Weights of a small sound classifier.
Model: log mel input, widths [96, 144, 208].
Data: trained on struck, bounced, scraped and rolled objects made by modal synthesis, 78125 training examples, 49.8 epochs.
Rows from block 9 of a small sound classifier, named by matrix and row number. Rows with one number belong to one channel. Each number is 128 + 32 x the weight over its row's rms, rounded and kept within 0 to 255. All counts start at 0. Numbers have three digits each.
After each channel's rows are labels from the 100 clips, of 14848, where the channel reaches its highest value: "responds to" is what is common among them. Only what is clearly more common there than usual is listed. The data: struck, bounced, scraped and rolled objects made by modal synthesis. In brackets: how many of the 100.
# convs0: first width-5 conv (model.blocks.9.convs.0.weight, 208x208x5, each kernel summed), inputs 156-207
# convs1: second width-5 conv (model.blocks.9.convs.1.weight, 208x208x5, transposed, each kernel summed), outputs 156-207

convs0.160:150158114128066139153141137096168151097157146131099149186126146111078243118115094130116135183170120196072106081120167082129169150148134179143150103107111169
convs1.160:176048132048168155085076117130103156183142153130159117126147105122146135115118118089187104104154039106128118149145102152123141115159151152111165103141142154
responds to: scraping (100)

convs0.1:104115130087107083152140136115107137175156112137098120092158114095081208116095089158144134140136081084072119131109105114127104077107099142125106102122133113
convs1.1:118140134125139081139110093150099115114175124085101119088110140140087080072133097158139117083105134160164147145107113078171118077093190179089136154103121104
responds to: repeated hits (60); steel-like damping (44)

convs0.138:156155136088168099090111135056140122134141096089118150103169108113103158144155136078127153149155122148160117112128085116102150125075127061076168157134188177
convs1.138:170151068181116130114120121145136154080114055078147140138082131096145146086106087145098124103113173167126095156095135106143120176164097059134124159122139117
responds to: clipping (28); text has "clipped" (28)

convs0.107:107129086092116108079156076114170137157178147091119151091121122125136138088103075100174168134146130125110093119104112135095085101133113141112132124074098155
convs1.107:187123128117134155171092148109115107146114118114088132135163178094082150083121180140123079122116145133129097118099143033114099105065191113144126075092155134
responds to: one hit (86)

convs0.85:191121115103115141140089130080076114133119137100128129150143106096177075118101114083110178135121159136144139168106172165124070195131109143122106106100164107
convs1.85:098161132183191041152150094108130123079155145092113185131168074188118102112146095149170118162150107151102156150140085074150109050101130144062140099059087112
responds to: bouncing (72)

convs0.19:200140165201102122070134117079148131075117147129083117098127113118124128107137141085115141148076095101179120226107165100095127152084134115088137139123087060
convs1.19:149153119133183118138118121110130128150154046144156153109148094148082166085165084111079104072149093104196136085154186076138115067157084101113057078116097097
responds to: one hit (77); glass-like damping (40)

convs0.14:084186130141111120153125205085135158134108146108149137134109140098175168120104065077171072119122111108182123109140159076145165129097155096154059124140109153
convs1.14:129092150123086152113103169171144179206098107181091129122163127132131069080202071163145142093088141142123128143137154115169166133148144137174097149210082081
responds to: bouncing (87); reverberation (62); text has "room" (62); text has "reverberant" (62)

convs0.6:133178128069171090138094137141149120158206116176137102154141120067153162154108116072135163149091114103175200141083095102169083113068133130110106175115170140
convs1.6:126106174169183092133127164161127135101111095151137162079122145139093103172069174141115141125109126118067146118130108118167159107113103122125132123108126101
responds to: repeated hits (41)

convs0.5:118146146121148098138106159148105065112165136142154176184172049110096108132114194111100149135059070091139127105137062184117133130132062123114166155101175168
convs1.5:154112153071126074151094097118092055109121162173103137074131132145125110153110070171131115146090127174158123157089102125169119116124138155147085120177073132
responds to: repeated hits (54); reverberation (49); text has "reverberant" (49)

convs0.24:133071094112097093119075168188139076116140126104138193114165145118147085149104091097119182111072193086099174209106053105063132159159099069114088123132159125
convs1.24:100165176095147159104123179170126157153074128160098167121075086135055164148107089136165102137187122150091094106100095142120118111070145123149074065130142156
responds to: repeated hits (46); clipping (35); text has "clipped" (35)

convs0.150:123178093105164151122086117102106148115107069103106091072133152164175132094118135166121102114138127137159145125094134104106055166127146132130170110140144139
convs1.150:118089112140150073131176141144139179064140062142157178114132093108091109048074137132137138135129128145132170138179101101132119178084096065105098108085101171
responds to: clipping (42); scraping (42); text has "clipped" (42)

convs0.20:138076107122143123098120138189141126092126197131164091115136090157124121103133072150054149162161137178156146159122148128171177085144134092092186076111104133
convs1.20:171212129160180082143164060059129133123163143143159169159097129098126126127125166107106128136097068141124133065128151159116154121087151117141107065155111088
responds to: rolling (67)

convs0.12:164049131159070119078108129136148166152137118151083178198082176099159115095161115080075147112130173138074169117089063114141159113158090126102128114126114178
convs1.12:116078108172050161154097112190154157102116160106085074152108076172124108133090104165168089143130140118107050118149139146106172157166154135115099079116151171
responds to: clipping (33); text has "clipped" (33)

convs0.189:114189085123123128123102157079160156124092099112111079095110154094127117142106073118144150165092090140112137161093071080050074088158099063107106104112142176
convs1.189:061130156163103084066161146090159174097101143086174144153126125103180083117108073144156064145147134153172152095106127122125110128122137084151081118157104205
responds to: bouncing (68)

convs0.16:140081109109131091154139072069094077104099151119099126105122085153117200094114097179083118160121124173141114139079072090114105081117096133082139109119128171
convs1.16:129186133167098115110164139124145188138121140119170108112145161079110121121090102113143110101146198174189135095144082097115101138116126132125071136108101088
responds to: bouncing (93)

convs0.79:131134128109106115167092137191109121076041099103124200128082149080129136063133129212147149104181149132130107135087098125139154112139119137110080124170148121
convs1.79:141152137056104144126143097160173105113167104109139129083184064120123158096153115113101116141140115105157106168115106125124138122125192095111098065088122074
responds to: steel-like damping (70); size: large (60); clipping (53); text has "clipped" (53)

convs0.158:094131142085084111142139145122110114105140120127214080116114157052156141080128100154070109051178162145106152123101135114166157123136050117078115182112147096
convs1.158:154123107134102165104190139121177210164180171099144168137165175162178138148115106128141144143147134155142123121107154130159109138126108129125116042099116093
responds to: bouncing (99)

convs0.91:143113131148138111097079113150175068087143141157146124134136111096098105072108158115105128127121189144140150133187097111121129099175108094128166119086083120
convs1.91:131132138118113141128087124121128072138128106096108148139150129164102156131096075138189122116144121105127136130101047123151138162182147129155084113097131090
responds to: one hit (72); clipping (25); text has "clipped" (25)

convs0.168:135135163127125106127131116118162177120097073085137126154101137093105107139118128104090112041094119128111083123137209118118160108175061134104104133119112133
convs1.168:155062107061078146134130233137176159175096131090095111095114091181114154125090095136124098172182109109167097148103133188142113142200174120151152164097098089
responds to: reverberation (72); text has "room" (72); text has "reverberant" (72); action: one hit (56)

convs0.68:169168096119077117143147087105131105097142050120147138139118155148154123119127133124168086132155135105225173119114167179116126156124183104093090111128179140
convs1.68:120089028182137160132145120117088132145139106079126129132124118124122153113183167129068136115119073152064160042086154110144118153141116107168149131115147179
responds to: scraping (74)

convs0.195:153088132090103162160192141110115150132147162069140119137140170082108052114147139130109123101089121115098145142095192132080097150123138187192098147143092132
convs1.195:148142176152150114145132127146104126182134088150112161199127157133142105128160155181135133138075175187062134130162095095111140142121137151128152126085141131
responds to: rolling (94)

convs0.161:148112108132199122133174106074122085138127127123067138080114107147090109177176112032070132148119085137174096120074153155163143147163126094126206122112133082
convs1.161:208185128130138114172152176163136176137214141134185082085085145125120154100140149145106099122111066069136131162111109163184122069142135187117089127144122158
responds to: reverberation (76); text has "room" (76); text has "reverberant" (76); one hit (66)

convs0.116:123186102149134105100176120109157121123089113115095065068172141193124129123089129146091094120139098097117115096116123082105177112135129105087132117077128161
convs1.116:119155117145171118094084145147150147146120137103164136081112117176070158181120074144104158130082178171125165138080131127118146089147108138150107072152115127
responds to: bouncing (81); reverberation (69); text has "room" (69); text has "reverberant" (69)

convs0.123:165104141086104150142110154080127200098088098183146129130151162118131103150072162135145130114128127090127136111179123145135128170104117127119094146144174100
convs1.123:075130140040054083138184137218102098163166122105127128127114120141109102184136129089128160141150087098150101064152116134120141141176159075154122139107159121
responds to: reverberation (89); text has "room" (89); text has "reverberant" (89); repeated hits (67)

convs0.164:065114120075124159160138100149147103129204177145162100154176135120106102120157115148134139081108122135026122162131119109138148157060113110152162202117111138
convs1.164:143102154197141120140093168126097188110123083109130143142104133187166066100177094125159094115157166080118096104149100131107119099104140120062097151117138124
responds to: rolling (98)

convs0.28:104172155139127158108147135073096077111173105088132145142147082101131138107157195140132152131138089064105104125099173185101119154122131111114078100136173106
convs1.28:090109094109129176185122074175105115116104089151134076133093178198121119095136114082096151150132135112155158091100144102061153102159105062145131185136108127
responds to: rolling (73)

convs0.130:110098108102137192139112186090127131125099088118136081096152127088122058104111074100187105074119152123117089143144124154183175230141142150169137123119123154
convs1.130:164129104121099102118107135156114143158161086123121145104176067120190132147152176128129255116171140166117084121158090114143123123161145116087097084104145034
responds to: bouncing (94); reverberation (56); text has "room" (56); text has "reverberant" (56)

convs0.98:135133114154117139092133090076150108158119064115131129129093161141120155132152077122101098087118090162097078120175119127133153131151093056115136175091103135
convs1.98:094129140151174112108118110115115146088117092092150133089147110142156093135120124151118109172126197109159154132130116125110150137150129104149064111139123156
responds to: bouncing (59); reverberation (57); text has "room" (57); text has "reverberant" (57)

convs0.167:101088151141102129144134102084156106109090079149098143114115149075086130115158114063046123067121098127154095115170172122141155114163064126141117115147097151
convs1.167:161064092110125135157130183132103107169080136122103091134134107167104163125135107134194129193175099157164118116112142159101146129130170162149107158104093123
responds to: reverberation (78); text has "room" (78); text has "reverberant" (78); clipping (36)

convs0.106:085103161116135151123142144109100148114059171131155129163085132091097159166128184118122162142191081126103143094114182147149092113167092150118113132077109160
convs1.106:113190058112113110163116103066160107135182204086143141080127142083115122112076111141080131124161188166162101090151106186120106147100148101146071124136154121
responds to: bouncing (49); clipping (43); text has "clipped" (43); glass-like damping (42)

convs0.196:102129141096124096107048122207083069068165118097185089136095113096169088068080150143135112183135121075126189115146114179120131126116124103125066091095142080
convs1.196:161111150124112068081121152100134118109142179127145168122162110102137128151130051091134126130142156124154084079096107162153118172102114149102103165101065099
responds to: scraping (60); clipping (27); text has "clipped" (27)

convs0.170:153146109141157091123090077068121112085200167159093111161136116100138186079099148105106149109143090142177177147121095121064090098149124064132128134172158105
convs1.170:138202136128132110057103153117102146138165091078043159149142144011142160125151110118169091126121139081084155098164076073131097119138140175134117199055137111
responds to: rolling (100)

convs0.7:168146095170141147129112079072114174174158122138109125117130101117176140111133012075098154154091090107105114170099125116162136135125131177115213118090126082
convs1.7:192135107178151056169108136071131226145146095123105176160137132108106125137125105088169113121102090131148101111085136088143074099112108107121165135151154127
responds to: one hit (75)

convs0.199:148130127111138080167122161106145085109126109081052079092135123183155048127136057130083171116125147090092099111136221143082156171106094139079060138109145147
convs1.199:168170090106128144122158098101061138111107112132179110102162153122123172173105160113152126197176115164173114093149124172153142152207154154172170103079122052
responds to: reverberation (59); text has "room" (59); text has "reverberant" (59); rolling (53)

convs0.10:144152163104109155193106189083075149106201142105123118069175129141106120099166096088130172082150079104138145108155181162119134130131112091114179117127139081
convs1.10:159096165112123181165097170154116173144112132148094129153116111144128134143157099082105172180123129075126129103067181173150134160149113146110112169221113081
responds to: one hit (57); pink noise (38)

convs0.197:175087129169166133111103131109102188116074152129122149123122129116171145142099129110103172120135164100123103087118124131159076147070090188074046109102181104
convs1.197:091126141128137102182133141078133084127110137102143050069135132169161056121086150127075139136122140065197166153147135124084086148127145134110122151133113116
responds to: clipping (35); text has "clipped" (35)

convs0.99:155086118140140144146098111163045125118122101130118142091105061115082187073142108118086135108155108130115123119097099118116091099061156117159038117107102118
convs1.99:156115120117164124122066173202166142092138119104126179081114126061075129089116100132099091122106139095128125142131048110097109100088148139168097113073157068
responds to: repeated hits (80); glass-like damping (44)

convs0.102:128122107145173125126088082144113071103102109087108071121148109173110054090119137176142112120171153102156129118098087111105125134166106132103131131085121126
convs1.102:130124145115136132127100147114143101114095109151160121102150128153140114121168164107177115139161109214161126080103156199092100169140151126086111120132180119
responds to: repeated hits (96); reverberation (84); text has "reverberant" (84)

convs0.133:113148111159168197154119112024102098143129182064151100105136123175122130139114128105127158102097137128134158146148119119083141178121127180105154140124106177
convs1.133:139149128145117070133131140083114111123116115134139126126101090143116147090100079105078115165146175170075125147151072196152142164129081090105114124131119187
responds to: clipping (57); text has "clipped" (57); action: one hit (46); glass-like damping (42)